Weights of a small CTC audio transcriber.
Model: arch transformer, activation silu.
Training: cautious_adamw at rate 0.0019, 20700 steps, batches of 64.
Data: 78125 training examples, 17.0 epochs.
Rows from block 8 of a small CTC audio transcriber, named by matrix and row number. Rows with one number belong to one neuron. Each number is 128 + 24 x the weight over its row's rms, rounded and kept within 0 to 255. All counts start at 0. Numbers have three digits each.
After each neuron's rows are labels from the 100 clips, of 14976, where the neuron reaches its highest value: "peak on" is the class under the peak. Only what is clearly more common there than usual is listed. The data: single English nouns, adjectives and verbs, spoken by a formant synthesiser in many voices.
# fc1: MLP up (model.blocks.8.mlp.fc1.weight, 1024x256), inputs 128-255
# fc2: MLP down (model.blocks.8.mlp.fc2.weight, 256x1024, transposed), outputs 128-255

fc1.687:154088128128128094128151128094106134164084132128092161154128128099086168174128128128137100128131118153128128098062128128128132121128148128199128102059149148128123102128128115128142128128119128128128121088074128096094099129128169070128128182128119090116128128184128128128119128180128128124165131128128090128128078128176153104147129128145128091105128114128094155128128113128128156128149
fc2.687:128129101128130128128128128093050128128160128088135128084150164042132128141145128147093120147128122130140093141171094141108111137151128163132140148128135128128109137128128122117170114159082128109128128128128104130166128128128128128155128117130141085170174111128128128104138128166128160128156087109128128128137138095113117147128128118147128114128135111128128128061123080119128098109157
peak on: /u/

fc1.25:112144128128114128113128128146128084128117175128128143121149095101162128138128128132182089128086128147115128161128128128128128128108128128192101103128128149070128153184146148081104098137128128128128128128128128166160154128144125128196113128128141128128128133121082128128151128128131181105139206137124130144073134146128122145128128139140125128128128079205128128105128159040128112128128
fc2.25:166128091128170147181128102128156146096128128135068102179128162128122128156144128086128109128092128105155140108067151128168128112128164169124128103095099134128128094169157128116128128128128146128090153128162078128142188128128147147095128120128143154079083105172128128128128128128128067128128176128105128128128095093128128078128128128128114147128128128100115128180128128128109142150128
peak on: /f/

fc1.764:128128128124128128128133123094167159128128153118167128182080101128128086128138142060190163128128171143133171128129128098128128068128128128128128109110128128108166135128128128102128175151167128155128128108168128128096166175128128153128165168091128128120128154109159076096128128180191123128118139107128128101156128128153128128128128128141104128104055128128099128128128099128128163128128
fc2.764:185137100134128132071083128128128091128181156171095128128160128109128169128128128128128128128128100128128112128153128128128128160107143128205128111143128065128122128128128146120156166128092117126128128124128110128116202128128128128128128151095128128173120192146128128128128078128131128128155128128098128128128144093067126128153122128128128126173128083189128131128128188128128128148159
peak on: /ɪ/

fc1.409:186128128124128128128129128120128128122106132128092091128128171128128131141128151128128185128127128128128148095064122133128128046128193144154128100117128142128128128128128061105128128053128128147128109120139128128070100163128146119123148199128128128128128099128155128128128143193128128128153112118128128101128094128149220128128128128128128105116128128107111128128154103128174128128127
fc2.409:088107128128128128082125144128045107138128109107128128107140128064128128098142119158113091151160096128128114126159128159129128174153079128100153128187157162128128193104087138139153095148089128128098128105128128108159128078128128128158128128145128088128222128128128128128128075128128128128128080128128128128134128100116097128128128144128128140137094116128159128128128133146098128128128
peak on: silence

fc1.324:128157128128125110171136099106144150128103144126166128128069077143128102132149161099128181128123209160128154170099128096128132087115128069113163156106105114128169158128146128128091130137175125156174128124128124128081128150128156128128165138069156185104139128088138088153128128128164103128128128097154129128157128174182111140101128105136128128133086144128124141128128114128134172154094
fc2.324:128128128101128172128102149128128128101157174138124117158148128137155128128128107128128128128139091128150103128154161128179103134128128153128128128141112083128097128128113133128188180128128092147128135128120128128128194128128141128094116128136128087162104146170126128145149099128128118128154128128111128115118149112077157128177159128128116135142128099192153133128128128152128128096118
peak on: /æ/

fc1.404:128128128115128128190121122128128135128128128167173128128128128128128128155128123082128128128128128128128114128128128128128103128162114128128128128148128128128128128128133084128128203128128133131128096128128128116014175128128128128128190179128128128128092128128128128075128138128210128128057128136151128128128128128189128128128128128128128128128034128099128173128128142128128128128128
fc2.404:128128128128177090059128056128128128128184128167097138142128128128071128114128128091177128128128128128128128128128132128128098128128128128147128128158128128128128128142128079128100128072083141126128111128128157102128115147128166128128128130128206128128128128060128131154079128174140107113153128128150058128128128128128128076119135128128101089144128128128128110128128173128128128177128
peak on: /ɪ/

fc1.118:160092129108126150118102128120083100128128128128100128128172128102128128106085128128117128140127128128107128128147128128128128128118128146187099131173145153128113128147100128128117103031098128098128091128080162128128076112177128082148145128151183160142151125128128159156115128118128161091128128128122128157078115128120106112128098128082128128185182128142148074128154152113117100185159
fc2.118:164139128161152163095188114121159108135159137193127109128128159083128172131128128128128166099118128090128128128102150128128128128105128128128123128128109128128101128128128128103152121149175148179080182058128128118104140128137118128106128164111131113128128148128128127150139075128128128128147128130128128099128128090128152128148151128128128153128085128135128128141119128162148100128098
peak on: /f/

fc1.100:128128128128165121128108128128142128128088119152108128128128078101088128130128172069128128128116128128128128128128128075128128128128167076128077128128128130128128123128096082128095140071128119156085128071128166128092113128128124128152191128128128128128127092100128133154128095143163128078084191158142128131145128128128128128128128128128088128128110128128100128128128128128188128128128
fc2.100:119128101128128128166128128128069157128128128128128169161176090128113099128090128104173128128128176128112115128118128128128128128128128128166128128128128128128153128128128115128128145080172128128128085128128199113106128128144128128168128170170177128128156128128133128128128128128128167109022128128166097128128128128176133128140075128150152128128128128128128128128115128128128128151169
peak on: /ɹ/

fc1.474:128128128140128128182128175128128139094128159128119128173128128128128097174128128106177128128108159186149167128131128129124125128122128128128144097128128108128174128109158128073128149171127143074128157078128128128128128164085140128128128180128128133128102128128095110128124120165115141099132185146128161131128128128189128114128128128166128098128093091162108159128128092128110178122162
fc2.474:174128128160128128128128111128128110163181090116128128121128128128128164128142128149168128128158128128128111123145121128096144128128128136128169128128156118128128097137128128128107065116100128128117181131090049108128173140169117088049113134128175149130128214121198128128083128107173144143145128128128128128128128128132128092117128128128128128128128128057128128123107128128000128119163
peak on: /ɪ/

fc1.461:153128108128128128128128128049189128128139125128128132193085114128096128128172128033215163128128168128128128128102137093128128128128128130128128128136166158128128128152128040128055170128135128128094117079128135128070128128128128106140167128088164128128128128116170128128128128128191128128131128128128128128128142128170137128128086101128128128128062119150146128128172128115137148128128
fc2.461:128193128110128161128128142128128131128099128128128181128075156128082108128105128109128128128124202128128199128128102128128128128128100088128088128091077128128128120038128072128128099128113128128128128163128177056144064159128154128103128106128128106128130128128128128128128128129128128128065128128162128128111128128116128128099088170128157116174128128128128128128128182128128128112128
peak on: /æ/

fc1.433:184128128128128128128128128128197128128158128114128151128097140128121112128128128097128169128128148128118159078128080128108128122128128128120128128128128128128128128118128123128128174070180090165128098061124128128050128165128128128128188128128128132128128128128128128128128128128171128157074128137160128128128101141202128142128109167096168128151111107114128128166135128128128128128128
fc2.433:128128128128143097055128128128128108128078128151128162128128128165128105097135105128128128128128122110144142128128158128128128128128128115090043128153119128128128185136128128128092056128128128128128128128128128085190128105159128179128151080175163128107137041091128128128066128128128097128128128097141128128128128128128128128152128128060128128190128128147128068128151128128128128128128
peak on: /æ/

fc1.346:121128128108174128168128173127128116133128082194128128128128147128128071130128128128128199128128128128128128128135128128128128156102128128128091128119128115128127152109128128165079125109134107128114128120202128128073128144128089125108128128128127185093128096128117128166128128110122079128121150143106150128159128106138157128128150128128120155128070128101137128176128095128128128128128
fc2.346:128128128103154129128170097098128079170124128116118176153128128208128128139167128082128074132107085075168128128128115128128128166226128086128128129128128128128072128128132128097128128183045128128116128128163128128128081128079128128144113128160134083128135128128160128082135122128128111133128086128083171128059128118160079095128128124101128160128149128154121114082128128152164128128128
peak on: /ɹ/

fc1.187:172132128119163191121135082130154087135146128128111130166128073128128116158128162081125102160079121106128168128125126128128160128113113125128109128107128145086150119165092141050100128103128128128128128128128128128128114112128128128164128128117179188094144149128128128128128133117128111128133165143077129138051128161128128091128141128046128140173178128161128105128128164128124115148113
fc2.187:109128128128128128171159164164128149128154128145128098109128128128119128128128128144128153088128128116128100128128134123173128128128128167124128089133119119122128128156105054152128200112128128180123128128128128128076117128128128128123102164108121128115046128128128080143108128128155124091182113126152128099160143116116167133157128128128109128064094128128133128104128122128128128128128
peak on: /f/

fc1.38:128137128128148157128090097128128101128181096106072128128097068104128080116128128135114128128129151128201128168173128106181128134128096128128102128106128168128165128128128128128128122128128095128128164128128128128128128166128128101105128128128128127128128128128128128128112089128129128122103157128128128128067169128137101128128128128093128090167128066193198077117131128128128072128178
fc2.38:128128097128155128128128100110128108128092139178128128128128128120122128128203156088128128128112109128128174106128104118068128189128158107128128094128128128128105128128141077128135201128128128128086128128184128107130104113090128128128134095128128128128089128133139118128128128180128128128125154177128128128128128128101168135159128128128086128133105128128101156128134097188128128128128
peak on: /f/

fc1.228:173128128128128128128128128128128091128104109139088192128128116092128128128128162129128128095144128128161128128128128107128128128128128126128101128128128142128128095128128133125128143128128155102096128128128140111133099128170128044151128128128128128128128128179128128079104101128128128128076146183128128128128128128192128127128128236128128128180145128128128113128128131128135080128155
fc2.228:128128128128128128128128143140128184128115128133128127129128134095092103128128128124128142155094176128067063114128091141114078128128134143169128128128128138128141100128128084128135116092132044128165112128128140083052103161128128128128145096128169128128088128119128128163128128172183187128095128103195051128131128128128128184128073128128128118145128145128116128152128128128128128160128
peak on: /u/

fc1.158:141128036109128138174128128128128128203112128128152171128127128132136128128128128117158174167128167149101128128104128128123128125124128128160173169122128108148128133110125108128047128075128128099128128128101128122113076112128124106128128128128192231128128128084128124185138130128128096128084125088128128152145095128162128116118087192131128128128128128106122128128128128128128141128124
fc2.158:185128152128128159097144111128128128100187092128128103128164152207152128128088128163145075128169079146128143128128128146174113095039128095128128096128128072128165128128103139128150181128128104128128128128128157101128181128134128128076128128128128128097157128128112128171128114135128043095165128146128084128102128138150128093114128128128128128128137128128180128128128128128128104128078
peak on: /æ/

fc1.427:129128128128140128128128170082191125128090109128107128126128106128132095128128175116128153128128128168121128128163128122128168128128128128128128128128166151175128176128128081128061128092128098128103128128112203100119048129128128104128177128128169173117098128128121178128105085128128096094096128128177128126128173128128128190135142162097148167128117128128128128128165126128179128128136
fc2.427:128128128128143134169128128112128137128097128140128180141109128116117123128092128090182128128128128128128128128128127128128082128152128128147128128193128128128128151128128041128095182067128121156098092128128166074128057128126168128128190145128209128148121128128128128128128128154163163091051128128167083128128128128128128128165081114128156128128128128144128128113128120128128128170128
peak on: /ɹ/

fc1.49:128081128142128103165157128128109126174102126118128170128128128093128122128128128139120128128128129128128138058080128125128173128158128128132128155140128137156095105105128128128128186128128128089128123052112128105094100128128149128160128177167128112106128128131128128128128105130128096128128128109139125128152065104201128136128128128169128118102132171128128158128128128145132160145147
fc2.49:121134128128110125099128223128105128133128128116154138103145160128121128128128148143128116128128081162127102142180112165089128166132128172145159128128164155113128128122128128096150152128118128121128128087154142186143128139136128117155128128128128113166084139128147128128128128155141128128176128191128122160128168165128094128112149128106128128156125085170106159128128109128106128131128
peak on: silence

fc1.391:128152128147110117167139089098128137109128132128171128184114085157128128170129148069188178128128181164128160168104128099111128080114128128121170128100116108128187128128128128121077152128186128135171128107128128128083154148101128155128128144107128194095128174080128099120128128124180079128128128106146129142158108159185129093128128128141128128109079128121115128128108112128118159128128
fc2.391:160128128115149162074097105128135127128167156128128120128151134114128128128099128136176128128137102118128085123166128128187128128128144150170128073162141076128080128128128128128153162132035082128108142128130102095123210128128128128128128148128128128161128126168141121136128128159160107109189128128105086117128155128067128128128128114120115128155128088182128128128128128128128128128144
peak on: /æ/

fc1.375:128143128198128122128143128116128128128128111142128102128128102128122128128128139111143199128128134131128129173097128110128141111107128152173131091106128105128149128128128128150128128128178105181128104106128197128090128208128128128128128128110128191123128128136128127151128128127154126128128126128134062087173128143136128128128152128122155110110103128099159119127128066162170128128098
fc2.375:128128095104128125132128128128128128128128124128159147128128107174128125140128128128128128128144135128128128109145128160128128183154138106128128121128128014097137128112153154189119155128070082128128120104128128139128137128133125128128128129128180170160128128128170128147146107128155138128147128128128103132128157128128128128127137159128128128128128117163128147121177203128128165141113
peak on: silence

fc1.492:216128128186137128128128128102128130128102090179102128158128084128106153128122184074128128128136128092135128128128128112112128128128128092173100132128128151145128128148128074107086179113128128128128128128128195098072094128128128077128128128128137151128128105128128128148116128141128128116068155157128128128128128097230128113128128128064128128128121128128128128149128115128157121160128
fc2.492:128128128128128122142071118092095188128114128128128145176128111128092088128090131064172128128115173128106128115117100109128115128128128088167128128128128142128128128128128064145128162096133126128163070128128170073039074157113154153128168145128169128128128128084128128171122128164178129100075124128163089128167128128128128138128087128159128128157113128128107162143121105128128128128128
peak on: /ɹ/

fc1.522:128159128128128128141128087118128145128121128128128128140128073122128128128128128096128174158128215179106159173108128114114128089128077128128173157115128118128167128137151141128128128128153128128191096128123151128113125134104128132128128144054187210094149128079128112175128128113157110128128133093159112128127128154142111128102064128151177123136128128128128128128128159097128161128098
fc2.522:128111154096128173128088118128128128096164153086128105153124162197128088128128112138128128128128116128163122128131128138210128128128149128102128076152102078143109128128125120128167180099042093128128165158117128128109191128128128128064106128128123085116138133179138111133128128181128065103128126128128111128128128128128168128128128128128113128128128107128149128128148115128128121089113
peak on: /æ/